Weights of a small image-text matching model.
Training: 7400 steps, batches of 128.
Data: trained on simulated stained blood smears, 48750 training examples, 19.4 epochs.
Rows from block 5 of the fusion encoder of a small image-text matching model, named by matrix and row number. Rows with one number belong to one neuron. Each number is 128 + 24 x the weight over its row's rms, rounded and kept within 0 to 255. All counts start at 0. Numbers have three digits each. After the name is the row's rms in percent of the matrix's.
Before each neuron's rows are labels from the 100 texts, of 14976, where the neuron reaches its highest value: "fires on" is the input token at the peak. Only what is clearly more common there than usual is listed. The data: simulated stained blood smears.
# fc1: MLP up (fusion_encoder.blocks.5.mlp.fc1.weight, 1024x256), inputs 128-255
# fc2: MLP down (fusion_encoder.blocks.5.mlp.fc2.weight, 256x1024, transposed), outputs 128-255

fires on: "shaped"; "large"
fc1.183 102:128156148104138169130127095147126164108105132108088111123130114118111071137147121121094139096131115095114143139124141134140099143143155137118122110092127126112085110156104130097131145125114125135139163108155117221162150102161114159153108141100111108119067147143118106123137116148169107127125189129124145152108152134100144171159159143092136153168123133125119113176141098131086134132118
fc2.183 099:163092102127103123133144150085154088114139151159161151129146091115136181105155149108155147146145166129158108133122161166142183102129150149128140167134116131109163124126153110169130114151104158123103119115116187129113145164124132104107115128137102147077144103147134124111131135128069112137122099157115129098143082120166133101144125089151121105135115093122143114095115180119165132153146

fires on: "<end>"; "dark"
fc1.285 094:107132157169174138111083117128101140126134155081130118171098145120145159152167130113114117104140160116141134102084108160151133116127167138118119108124127122105131134142158128139122085140128092110145080114129159127087083137136144077157148175135115159115124111110123159138166175140120075167183134112168146152085126133108126151122157102170142180080110081140107093170149101108134118116144
fc2.285 102:112086130102112105107157175102184130126103123165128139124186080125131121086099140139130165126132095147116093157150121125114103094086086147110141140148150128145120129134080159114136165167124129138133182126122115128171165121098098122114121110141083105129148179148140114164121085090090147101127161168134095123159167113147140114146092109118138089123136133122132176077133141157099141128122

fires on: "a"; "large"
fc1.174 137:128130123105162121113120148145111123136141115148164168144151116136108132108151155136147114140117091146108096152148150135166138106128089098107137140100155119116080150118140110090133117078148144114165114123155086104114123131151053161106118122174120134110148152132169148128071131099104114101142096153104135092089121127125164075149147120134103089173131166121154158148118134129121151144141
fc2.174 174:120125105153125157137117094134133148142136140114102143144101145097104092132129082115152130129150182106136136152105124108110120131125119116128115149170105153139163127140150132122107092181117117127129139109127162163141119120137112126138155115104130145117122090145103109147163145113165105156126145119175133146123159153133095165125091095130133164104129105170071098124134110089142105131083

fires on: "large"; "with"
fc1.158 074:117101133140120126117089106162133114137144134152134139138113143166154134149116129165109110129136147097117179106126092158109096210131146122118151168127135118114158146183116143113132106126123167163154122169143125162127119132149103141148149115145144122139130104120104102142145116120140137147119109124111136082099125137141116154138139164116132141124093117166111091113125154105085115148149
fc2.158 076:111127130120172142172159174092151122124143150110119132098109117094077157110130144083160134105157159152142105072135148124116116118134121149164107093131160125189113115132104124147117130127117151127124141104109124109123136137176169101128121104188094131117096146094119156106106149125082151126117155116104125132129109156127089100101163158122108116136134139126130107106107119152135167123162

fires on: "cells"; "target"
fc1.499 046:100119082155121117083138144099151114111138185149138130144081107108160170106160081146132136144121133138103140152105141095145105129130140174139130112140115154147118114096095124088168132065176093150094143116116106087090139105114128170102157125110132118131170107158155112115129122138141141169143145160124147162131097117142054142133121134086121143117072119136124148150095113136186141127147
fc2.499 029:102111131101116146092101173131107134091138164091121133130102181078107120136113136141117138172094109055124134138181092131141130153178138128151093183169131143124164110122104152134169157106122074143131131131127150110148103152093115167145143141109113140154135129134147113128106125099187121116118159128164180139148107149098105164156157167132128137123142138148104138089171151123163130124172

fires on: "a"
fc1.275 121:128103169114133122115121151122163120144131160144178113095123124097119140172106125097096116112126121124157091134148159116147149115185146135141086112153137130125086131133100097128109124134143124133144083153152112112155133125086147161132103090148146134116161143122081140153138103102107108152152114135129132160111159126106124146118156127102136140169133104107119127148121099080080117150117
fc2.275 139:118133098127146151157119210151109148120104146139091129163125128139148131135145095117128121147099146141092130085084091114118156143119171150118156116083134167128163133154149161143145095123131117154116134115084145155098142135144119109099183159123126125146118164177159118135092111145147136099149170132123152134157100140111155110138118124120145124097101166133143120087115126141149128143151

fires on: "and"; "shaped"; "dark"
fc1.709 099:120109112116108114120158127107097091149120135106145164135075122138120090139151174175124047159147159122115126125163111162167095124133083087130119110159093158087163138151094127087095118177130166114040118120130162077161148124110154142121180128157114113114119139134145104146103137112155138148122121137144137113116164103101116130125156129132099152098128133121108108147126110175150125125161
fc2.709 107:111095150143141130121152166154164155092116113169140131154153104120144172138095107139132175132140131126106115129140113103095144120111200177123116133119145127145130110134161098137145138100140091124176175116135116135123127146142155123117092157090132174161148137116131131113141133138144144107123094122144156121104127142153125137153087098166150137138165145128137150080116155098122130107129

fires on: "only"; ","; "dark"
fc1.637 077:095176111094142103108121147152088133121134104167143117144103092147134101114178115121125155082107095160114143151142138154142103158143131089121142165155148159125160119132098136129141133113191132111140146135110138102122161135115107131110133124096116137145112155143130105115114086153084152138126114108099107085144126128139104154142136100135127126177131142141125088127099116183087153164155
fc2.637 083:166127120140119106136113094133162159141105161118071150145171171088142116130084159153116079122113146135128132107152127130081137108109124151123112090114075142133057163080106125119124098121088118100134122153118120139109106132132131131164167131116152105117122095096127127127106157099162097126149126139175130151117120110096158135076154181173168128081091126162140106111132132125153136108121

fires on: "ovals"
fc1.594 066:129084165140114145107104112139139135103096149156121142138098129158131150116113160125167139128112112062108086174129102127126140171098123095173128112128128135133140157128097138118066150141115120134107144115182174161145120130158156137141118113134119081129162177146130116097111143143158115096129120140095110148133165155107146138088148132149129127146120124126118104164131139145110123118134
fc2.594 051:105113093093079101102120148111134133126173126089180107118098168121122101109123147128124118154144130160107132162138185127163120098164167144136151144098115110144144113123175142122118148123133153121143138069135111116105161138116116146137149156131105138148138121113066144115142116099117110155088096103092118121114140132141130115182107124114111127157155145139163138113132135104159155117102

fires on: "-"; "<end>"; "shaped"
fc1.235 066:135110135113123145180068155096121139120121153118132125133097164132099095122121129124167137112074141156104143127149121109129157101161101122106110169116129143120134125132109123105126081160170140110142133130115116171108137114066137150146129118098162168111174137101095122116126102150110126120099148162138131137139120149132140132112152126137109140184165138159158104123114114164157132126111
fc2.235 062:119209059132132116103147145135165139157163085135160091093108110124134117196151128147117103113154104090145131139137120111134120171110127124145148118133136097141113124128141143133096166163117137108131111108157132177110119122189103112117160133150100112099095105128152152154116115118148162143134126109120102160113095100118126154130120139109140084095088112100105125123112168118136146106134

fires on: "-"
fc1.479 087:186117149126169103133147128135111122147191119143124134127136142121110096106120154090139124172084127138155150126137112115102142166115111147148113087121159134124128099136124133168141109164142116169117136138127157071120123113160132154087130070132106108139184156061131131147171088132166117122141128125098098143138085157161140146105102147106154141129104116169128170125111096133167131120075
fc2.479 087:074164136109106114136156098141137177126105154116147089154083144136119081150093132150131142094107083108161124138113158093111140146127115108121131178144093098101150127157140102156100125127180095103114102115115144140102065094174098145129114178117180130120127130135150128108120136146145122117127132139109083139096113136133144102146140095122152112124122105121124147144110142138133145112125

fires on: "dark"; "band"
fc1.486 082:101159132101109133139141076097127143173151116119155116131172152148111144128117101124106147087140120122148119111132088132088159126091135123155137121114125112126110120124104146184068126138173113132162137160151125127158132093148116136137182114083165085135079114100110095102165110092131084158093129119110138144098099121129129156128143127122115128124176115122126098118107125149127105114140
fc2.486 061:124143103101152132107136113123085151134149095125121157134125148084140157121113124122116156125094142169102154107129140124134103063188128138110127109093106112120122127100148111106172120120133156142137113089128125121096151122118121122142097131142112149123104106123135126123097141149129160126163138132157151097145108154117153138124163155166131129104070132122144123127121131105142173150148

fires on: "cell"
fc1.617 134:117110122121119122143126113133112100151105182117125115103142137129107086112119155175098132157149135148109125170140086150116121087132162123129078141119115098168125155135165116162103133120103177162110134136174120116154115132135196155125128150082176112140141168102120160115140147100133101094061117131167098126135153152146111154158172154140112136159132118138139154111138106121116108120110
fc2.617 149:145177132154137140132106210139129161132117086139135134164118103119123152167111090126149140124143097145143126096087122095129156123165098138154173125148148145108166088129107122106126121166151093127101139147098123114101155136109116084111112137150120154152109083125169108142117130176143155116136104112135167166107093125135091126086114116127128127109120144170126116078095136102115117133111

fires on: "only"; "cell"
fc1.271 138:124180123111129080110119157108114098107145091119114122071109116131132132159125125128126166114100108125185069140086162106142160131140173117077127137150088166173131140117123137127154154136160125111141115126098176133142149113112140145158133148099099151116122154102106073139137130135107146113141169139143132115126108156119109164110142092115112132141171153164144161132129178155081144111127
fc2.271 159:120125142157080161151139103149129139138141140144109137171132117144140136119085130112110099149112087170116170141176132140135119165121097141167124127134134110131141122170105094147113151101106139130103130157103112104096097107164150117172118087113123100142147156150130148164103140112153160093164122198138054149100160103101130082143115184142142128109092087110121101115092147106104125104138

fires on: "and"
fc1.123 081:112140115166179105128120122129135114131169147178155119117111138131146120089138192134124145107123144070114116135164140108163133140150122088114108146111114125143127170139126117085110133076124131142170127138134070138119144130142119151114124112149131152142096110104178096162146128124126120142090085146151113088118122121102130133147152120162109096121098149122108076140130137126126172123133
fc2.123 080:157124106058105125130154118136115176143116109123124160120142120123074129112132082107131090154090119175145173106127105126095123086131125187147132134148156157117116111116138114150153134198115114100111147096090142128106144133160136098120141152098110111151139128134129129069095134151147105098149119109139134130141086129165112158138098158119144094153152130165112123121137130102169093125091

fires on: "<end>"
fc1.465 137:102122158169106096137121082176119139122119133174151108117184114096093142111097150095149110125113135158157154124158157160143152102101119123156111125114113107135139134094134115151131154118106125123104095132129125136147105090110132151112107115157094104106126120149134135131151091168163111127092146159104111172180099107101109121094085144129130119081124143118160137133127151139092116129134
fc2.465 140:113176114076111126090146109100119156096073134108112102124152140123141147129134093101120145171132087101122103135122109097108148107120136119124094133144127115118162116098155128168123140100116112140128155125141115114123147166110131112118119091092157142168124138124122115111125127126143210131146103097133140118122132122110136149144134105155147109156143152100135125104099091118137107153176

fires on: "cells"
fc1.613 118:075167135151103106144126157132136125127115111140121127144099181130109115094123096116138127131150074133159140152060140135135143143098093132115127134145107127135132154123126123131121161086088163127093139118106146140140125113106125116142149125192137122104117140130126139125165110150142099111123148178139128134165130113132125099088144103139105109022145161127147145137118156179104129119134
fc2.613 118:174086144085126132116147064124120085103139114144103126139178068154089126184153153119123141130119133128119133108183095140149110123149132138108113101142158142142102132057143138142146141120139091138153130121163129121103117139140154139113091110121133144157101120099096152134108134121118168178145072085137149123137082131162141155150100121122144089162134108096133157136121123173124124159139

fires on: "only"; "shaped"; "band"
fc1.171 073:125200173144167059122149132129117181069118162155131105144076142114162145106104147136116141093148143141101142149130130123111124117135137094104154149100109121117101149140106175095119167116122160145155129132140122106143126128103096094121113147131117133111159141122113160134077123178127077142167103121132111155178123133132163119172133121165148094170155145122100099156109145165071121136113
fc2.171 078:139108065130140175094160140138134075164137112108110162165158113134121096144116105103153114141098096108156113121148110134126140137106123160136117112179134125107147137105101084156156107154147164107122123130117129125097146116152157104160146090120153134135090130146121131161177126097137200094137154160119131126053120122130111124103138103126125138108099123172140156081121111107108151125112

fires on: "dark"
fc1.76 060:100130169104131167123132105093098101100131119108089119154103092127176146096108117173132081130161135150076118139162141112124113114143123143157135125154135136128131108094126166135111115101160099106129170167136118116080133101121139140119175141122117102146136173106130102142102169120122169165125094132151120110180125139109128127109125103163138108076160108106084061106115128137115125139142
fc2.76 041:122106109187094103160102138151104174130119138152155127132163134099142142124187129129132171097111122133136149129119136154140096077119136134101126163091149157136078143156129141103147157149127151140155104134140104159167145145129097130112113100152151102167108141147133142087117162121115102069123147113141135129124159108111135107134137117099141090159115148137167154094113152104109122078105

fires on: "<end>"; "a"
fc1.289 105:145148157090116123094106107158095118108132162094107104155157139110138167072100100092106106113151139081109149113080115107102129131115168175089136133108137136154137151112124158114113087115105096158090128169162153132118143152144170129142150137151135133097117140121129127103099127139115103126149157141166078145134122110121124099145119123165133119103091085120141099104079083133177147153135
fc2.289 113:162109086180127150126125184126135114143133122116152130127112139121126143154114162137138184111155116129116056144118136136134103134136089094145134168132104126099092116156097103147128136178144158099157114124099081119141122115129098180119120075164097140133150114119142169137139138143098141126113124124109161116160164168131135126124130135106131163116120141119109154060168145112096107122129

fires on: "a"; "with"
fc1.740 055:122118177122098119116114174157088180104097140113131139127148114119104130105155110113132185133093097126122139145125093132125132133178146159118129137113156126117119122095147127114120139134120167128146103140129114127144129120131097121133124165105094112133107146142131115124140114137123127125152114140136141169148142130103105125141117156164119099087148126097135132133141119157117137134127
fc2.740 051:110170081167145130149184120129184093146120141119132139148154173125128122163076140110143136095128103114117127130118106131109126139131112131082076114155092121115129145112135137154126116122125123102115143118183129161147156184120093117113111105122129139139140136079156139144138147155147147133089130140138147125128112115142106136114151095149133179163123130133157122111141098114153167126136

fires on: "cell"; ","; "kidney"
fc1.300 083:093142104110126098115118132142148139068153120156148145134127118116135131199106124110095103095138104103118129137157125115101107168149115108105161127140095166113120137133073124158139149095142153146122134123136127119121156133126172125169138094109097126124127135175107122106117134123120136109093170110122102122140150142131152130135155111097075133154144160118110096131121137174091107143136
fc2.300 063:137122132160100098114105089092134133134156143123114136136114154097159129084143110126083111100168173169130177125151135096136105150152179153130141144139116141154098159091139153122153109120117141118146142129131142113107077136156146108102128117115135120125110096108079108118155149147150118148109127119121135125076114115091113148102170157122127119122090122162131132122133144101102191117104

fires on: "large"; "a"
fc1.184 110:107092090110131115128145115120121125118126108147126155161149132128143121137138099098154158103110157124138112117142138130076114098097150129137141142115106141144134143140129162143182095090110122134113158166193077142091173129133108164170119139122119138132097169144144112113098137153117151124153127125112132134147107117117152131101144109129116170127120134138104094095203152133169133137117
fc2.184 114:134157152191140104111097134129156145154121108104124103148117125117112122104161165158102111130182152126118157161119115120121123140147171090126118123118141103088085090118137090121141147149180149102114122151139140110122090132127092113079134118152109175118140099114110132142135137135111083124102167113121115089124156140131127117155106130120171131141119114111128150065074097126100110114163

fires on: "-"
fc1.344 059:074112137129131130123156116115108118104139155107145127134146144130082126114106162146131134108129160141078126114142106093137108167128126099132146132157104127111117112161086125133107158128107095111131109108169062146160111130120113121137105135144134156161076094151149164150115174120147142159108166065126100159126092144141141178078119103130136164152090162136146082095125155137130129144113
fc2.344 057:156116139099130090102171129120082119117122099142113136131095114105135164141145090134122148131096135141172139127103171119158180130129185136084152101075169133115114116113158115125105091101090159144155147138129177124108147153116179156138153151157105141117169156138113091131115152127117133118152110153132164146120183097104147092171129148147133135155138147126152122135135089123140098138127

fires on: "a"
fc1.563 096:127129094152100130107080130151099136091099093137096146108165136118114153126124112138116122133095103130189132132108135097097157148072184189142133120164119133161132147088107109103133154120137119140163180158090118148138130124165142102158127142151098168126146132122121108104122109137100165117108125129158099126139137123151147139091139132124145111126125167143071165083140141096148127135067
fc2.563 112:150149114131154122134121135113141147165167163077120130160116174123155128091100171110133143103165142111119081116132148118090097144143086079123140134126099133095079111151109158132122122133128139123108101130155106126142116140095121143160133074154139115101159115145103135102153156128145103124144152119119146137133123110085109109156124157172152128127137116117126105110161128162120155133177

fires on: "only"
fc1.340 065:140131136080175123098132141141156147121122098162141127138155103117181109156127129109141104148121117132138134116121148100141115090093135146134178123125135130121131145095082103098117143105136129186157139088130134100127135136135136120150155152128154145108117132093129124147119123122121123087144076146134115154178066131086138123137143157143109138126134140097120123113167162057123085104157
fc2.340 050:132084112124084119136104118126132114146149143135114124129138102138106121134150147145135176106113120161099180153140097155120135118136110146111124142127146100092133123116149164138155140142156122071135142153139106162144145137123148173065145085130125117125137132147126124090143135129103128191137144079074112129106158165152102099111135119109124146103153093166086152138104099166138165114106

fires on: "dark"
fc1.425 100:099104091147107152164129085090129112116108094180135139108136169132105113126137126127165151128128136158110149171169161147138133114109133103155128123124095132106184134119112111117152117100101116130103124109141154114134148082119178139156133117136108117155127120145176104103116116145137138099140099103164092149092136166114097113128138142106173145163138098170160143113129142182142154113126
fc2.425 105:150115159085165083100100164166135150118142129085119149127120114086143150115104168124098124153133139132140084108120099116138119100145184132103109151109141121143088150161137144131119170127146131149133158156101118121073140176119113122107158163141097147121094119131129157168144122121113129144076125132123176073134127106150143165146120088119117120146103126082116138078098121135123089150130

fires on: "dark"; "shaped"; "lobed"
fc1.665 081:146153129163141106116139052152131144134151134088063115148089179092136147121154137094158126139071179172137122109127129162133134161144116167154148148115113136141131086138103106156151133113135108147156128083159146148120117142111143095156077124117107117112120149122128142140152135112141124155141154128175132192124137092104153127115082128106107147152099127110133165155097119163095089135135
fc2.665 076:118112151085091128128142158081134101137098118113117156077168070141164145131147134097123127122180109110120150140134122133098113142095137143137137165133123131100148122111128108104103148117119157153091158137133138151137120095137095129134104160133097130135131123153136134139088072102114155110110145128135118137200124180152118109113141087135143108128124110118148135072186104131106146147134

fires on: "only"
fc1.319 089:176133121136181178149126125154140123151133098133146153136080135180172149136122098115086096143111146148130157117101119139111116102130105124114167147127101099113118148098132109091166110182144125139151112099143138127107117105134147103100137182144143141124130128111138123121163105119095107126178102171137155171108094134101132111093119115161121107142145112095106132131160133108150128077165
fc2.319 077:136120113136110110148092119148116116152091156122111106130116127136122125133173135150146118127153138119102124140125106146153117125125129142137163112160123165162163124109114161132108175122168158143104128097162129150120148162104080137130136094200161123130107136128130131135107140150154130155105150105155123152121162059181110136130130091115150108078155135137140103170125115130114117125151

fires on: "cells"; "target"
fc1.210 105:098125121119086116132124129137124117096138101128105115117110198128111133131148161057139121153154106165112153129109144139189135150178145052142153131134091103089148176140094150102118136132150118148093112120115126138135129132114161165136156122145105091121116162128121142114141136134133133150127134171137102122128128127125115121138138129122108109117153132136113142121198122145094122176135
fc2.210 118:126104163126176127111125133135156146117116130122140140144176092115134174147085137165085138136114178103118105127145119093088124090094127145143102136109164148129112081102149121145130106098106135094131192160147146091099130118134152119108121142129148169126126102134153118143138120119143166168080103101098164106138160114112136170159121091124162163159098117117158136084080132122125112127138

fires on: "-"; "<end>"
fc1.684 079:143155118076110143083127087150148150127154137141159124127131112129108115063098133133088140148135141153106143109160157076089150186131143115155121151118127164133103096139111140116111116155108134136132083150118139113087111063113168106120142128141175181120144111190145155128145125106122138145144130157098075155137074167097124121128114160135173120111121143102074117140094105101113118145121
fc2.684 076:123164141110122101114146106101118158121154133129134095141098136132128131164167138158147093138105107081121097125112110141154124134108125098084124086138132134115135129160107129151129136104150104140101167129129146122154156131127135128148122109098161064116108121068121124108102141124121173106107161089134139104163157120126121087133167110107119104154134119154151141089144099165095105132158

fires on: "ovals"
fc1.596 107:141101130143101144102127163126115097086114119130149103122115086110140139157170137133127133121106131128138103152156149168121155125123125136147155142140166119146133072110117206097124098108122144140145155145167154136181139104151089140107090132161149164135113118141144096104117105132115147155133094113148089149116114151152148142144103097118083132163151120159144139167145116119089147148114
fc2.596 118:139121123078139125124139146124176137154121153169113156146110108135116112115134117119096139128147138144151093117097121132113132119123133154066112135120084137113155130132135102167139111168115127116105093114100166162139147158120114117139155119129132131142108113112104161110138177127115149109099157174118134105143143114130129138129095114122175136111115148133126084095125115141144126113076

fires on: "dark"; "cell"
fc1.558 072:124119112113134134137118155094124125091141147092142140118095120165152126158168094070079133124146121073133118160108142128170133141057154142141146160120132094128100113085131124111138135121122117130122136137114111092118122122117177120151151103138092130124184172113155103117141083096153133175147115145131120137128132124128127114109108088116114114097097143129123121082159102151124166146154
fc2.558 074:103100131113111107113173086158105144086113121141070134178155067108130146117040163148132165123124125138094142123132126098134133117127162151130078119155148115130120136123129130136226156122123086145142185107120113138163117127133125143138094132130156133147126150135131113124115169140104137104124118136137132104134115119123107159166093139103132156169146144139114130113116125126142100130105

fires on: "grains"; "spiky"
fc1.556 088:130091143130126120104155116148135197120139149097119126173111122092112104140121111155116132161180170118108173157120078151091141141120156111122098139124143116135127118147157119124148112096109132104140165152144101109126107138116142131128130153177158136134179129154110166094129120153137100133137146117177123133146152133104175163127087156131149181113142115137163132134110121142184109119162
fc2.556 085:117129112142123097138139161100164123137134123109124114092091115162114210121140132166145136136121097122121100079142076096137100153150112168114147127098122144119134094122111076116151129174104141118150129105078105153172148117116129123102143114149143166099111147099116126101087116108119131139132176133102101155137141066129098133181153142129093099123131152106165155170104165147107115155170

fires on: "-"; "and"
fc1.422 085:177137174055144075149105106110102123084128146106091104094167121125140152136158146127101127145120136137160112136168120077080174127134123129167172145135104123115122108114132139138132128143143109161118125084132122109130161130099130146106116082146112135149145125170129115106100145133154100096118145133097124118114119148123123155120101153145127121097122134118160111103157128104108138155116
fc2.422 086:103150082127121166138141130108165123153147115155151133136058141160102097100115090128169164102065119116115111134096141167147123132143144136101110135116137124139119150148114128143131107140109104100129167145111140150119128127154142126122119171090148135118126120100158123139128129131085121165077132147172094136130132100101144131118176110105141125126099110128097132149113113140141124163135

fires on: "cells"
fc1.137 067:088117111147177106121093150127154157163133116160125111104106132122147131125175123128138138142111131134181115147104151108145104165083130163085129135139163153109142151136093075099071148086145138137095174112115147156112103130151133189097113133127158115142104131131082150108185149157097138111102121202159116127160150118109144130093099100150150092078143114123136146174137146108123136078126
fc2.137 055:118126166121120121162161097100107117124087093129129127166151147127111129144092126133089144103162117099137146091150064154103122104149101132173118116124126127116089131107129163150187100184128157101130128121107133162157131165088134127141095082103108111121087153112162162117120121110187136156121126098128157148152088123131118115211122164127101139130140144137118114106107093147128128138144

fires on: "cells"; "discs"
fc1.749 121:091132145191079111134122115137144137099114153153142162154090176139128106149127116141125125107162132103126099185136107132160102147122079125091147159127099094084088140155097103105123154091094125097096125166117154126153085090148122128122145144146155102125105122164108148142170109123160058161153155200112122113142105129143143137106137101096106135142115124165120125122170123160125143122090
fc2.749 120:136105168069155122086135136136136133116095109150157115116171062141118156153134105126098109151135161167106168082144120115113175085113136143113106097141171163113167083072163129105123107165125101142128143095103126115147116140144125094115094103131125128095098141118168127112129108114118207125112102080151175136161140125133147134149086100136135129130146140095183164115105133161118103168124

fires on: "ovals"
fc1.332 106:118140097137121143129152125104154101091108083104115105125129175143114123131154134169155116139112138123139095124117087178128122109097116116168118075144125206171131126120133117172157129183148150105097131077183161142155156150135119119149085121144097173139103165120117127112148098067137118155124092129091129168183112123151114180160149109155107127181097154111140149153133097123132126139150
fc2.332 082:159136086100113123135102161139161125158124158114136113085121121158082151123156156107128117125154137136118141115166111088139131164116086130097172158098113091126181117144097124131115109094099121169128192112111097118143138072113153115072113074138169128139169101114112157154123146158130138151122163122119130111138110131121155087121118121171156135115165128124125134113125127131148128125094

fires on: "ovals"; "spiky"
fc1.57 105:167150113128140171143140117107115164136129165087149147120137170105116120110115118144151102140188126141136067170106081137159111093108096167114157147102135196082146130132099107132137142141127187116102113139128106114125130095111153119149136112119124089107078142155128107180155085133131140118119114166130139150126131122106115127093131110114090147129110094151139089160175119116087127103157
fc2.57 091:089144111148110107111083156139139145152096129161088116131137127092103135120096149145111106092122112126101152152147096123125172099158144122133102118086134093177088112106155142096111141165106136123167131066143119132088097148169112148130150121132105151093135121120117172139109139149162106133123098109113131159103097137129143122117131180189142145136140157145143141077104150111186144135095

fires on: "only"; "cell"; "shaped"
fc1.70 089:130128132157124138139139172157141164142137131147164116156091122094127134127072137090105078092102148086124139113141097137164122148107142156124139109134131131121092120107096116111138120165150131178143087163110134143131138133136114125141119110171120157106148096138203127126136170161082122103136120094142120119080217161105152131171155172132151109141121120162111105164116141121105117091090
fc2.70 097:111118122106128106126143158117102083124120127116119135143138126151137138109108102134149163164128114135126086117091148129103160078130122137108104146146102151136163175185152167118103114139087147137116152074132121153137118150107120139134134172128134089155129169130088105133098108102187167111126137155105120131155074124143149115088134101136112124134147131142126105064162117136159119122166

fires on: "cells"
fc1.397 140:124133169164155093118102125146128134112103144133091139084122158129154136138105115131112102107176180118115137111140110118174126148157179158149115109132164087099138129127128146155109116136140118131076105124119159134111130138145135096142129110144102147104127114107162158101112187149125111098130124125121105135162119149121127120141123127148111154074105112131155115152161128080156089121136
fc2.397 138:104109140132124187115162156120155107144124090109133161133173090146102130119103163140161149138142104106141106114153129124069120126093102103132105143176108144149120126138110138137133117142132113103138147109125118135113152055103176131093128158124117113184125163138096120151119094134101149146144086163100143129130120107141123137101103115149114097185170148141127168066110150167134169157133

fires on: "shaped"; "spheres"
fc1.83 106:123164090143155094083118119136110166075102133144109125126099144126098085114132112119096127137116101149116111111127085136152132097120152137139139153124116111142133139150125136100140150131142141136119146138168135103113131138154116108168083165123129124156136116099130099090110110104112127149172077133145159129139112114126082150115080176088124142153099140134159093185125137117165094144145
fc2.83 096:118081143108121114144148096116140080123153139106144139124180154139124148065168121151120107105180116126127122136166169144105158170156141106107136101161125159140165104070153147113109168120152112113106143120110098091090146138139114142134148114129122110144152130120107148135105144102135149121146140113134128132107097147118135127137155100156146130122145101121118164087143059139104128130070

fires on: "<end>"; "-"
fc1.262 101:125133107156118105167134122105102148156111153076134091167153097087095118079133105120137088150175141125156129113111116115124173094133147116134130094112114140095142149097135137136114136156139136137117100086134171108106078148102125145133118081079141180091169120129137161131125132117130147122102131129147140126123123125112167172109154143136124150088113110173056129124109127116111121110120
fc2.262 102:106139117159116149118147185130145153137102112169141156113143111131149129179106149109109156157112094113144173151124122107132129116124108107132165149114101101124102122169113158132128121176100126114149142086138138198143132158114118096110152097135120120125135133122124128127089118115103122116119094125152098114123136092130143094115139117136119092164136135082118158129139177104155127119155

fires on: "a"; "<end>"
fc1.624 097:153123132128118091129100184147133156117131085145100136097118155125159122101125082063106134108132120131158111107129158114123172112119161086130130139119147147132150141151136151126123118172120128184145110128114131154139144141132161083130122143171145065131136125108162158122120080180089098066133127101157118155124138121156095121130136142134118116120134161154078111130139118130166172146115
fc2.624 117:152098122143115161134146152112144117131167148080139115157153129114080126147089162147154149135116122119118110156110151131145095110129091131095113131143144153131079089145128114129125142133133154082089122137142118123126100104154131191180092153133135142123176136140092061133131169147158142163156132139098128116144111114095172124135134108122146150138106114129170108119147103135141104131157

fires on: "and"; "large"; "teardrops"; "-"
fc1.662 079:107113069115110125133135156120109100126095135135148133102099118126091132150140160151139089135077135158133155135124111163088140117138128117106160162120109127123142179118123146137098074151104088142142125134148130150121088124156151082141114109125137146126128178126134124130125118166118130096111097152146078149126130165132130109112147127164114168140157133169163136102142139162151154131081
fc2.662 086:115125181128135135100128141137176188143154138134136092160113142123150121103087121120111168104168086092097116112149103107172132105175136126171118115112173095141129088162133110143144153132154149100104141143109101076117116116096088145142109141102149157139111080107163143146143149116136129164121145126125178108139105118132140146113085130150124117142101148112110153093091110111100125125155

fires on: "a"; "and"; "cells"; "spheres"
fc1.288 085:148135132150080077104157124153142103122140134140114128094116098081081161108120123105131138117129154140158137118118143129104142138140133097113097116141119108132152122154139136128133113120141133162116165112133170130117160191136135141135145115122125176129130134147096127112111091155171129120114144127118124085110129113127127166093165097141184072135130114172121180111097161097099153146129
fc2.288 095:126113106123133135155080161111169138115174129110156130095156124176154070100107143083104099115090132112100068128121101141160072119091119140151159126105140154106088103110112122160106104124135137111133119126119124119085142113156117096146093120129142113133141125143138168106142159112108101106127142149129092183160134124115125109146150166157126134114116132113125105166145103109128140139179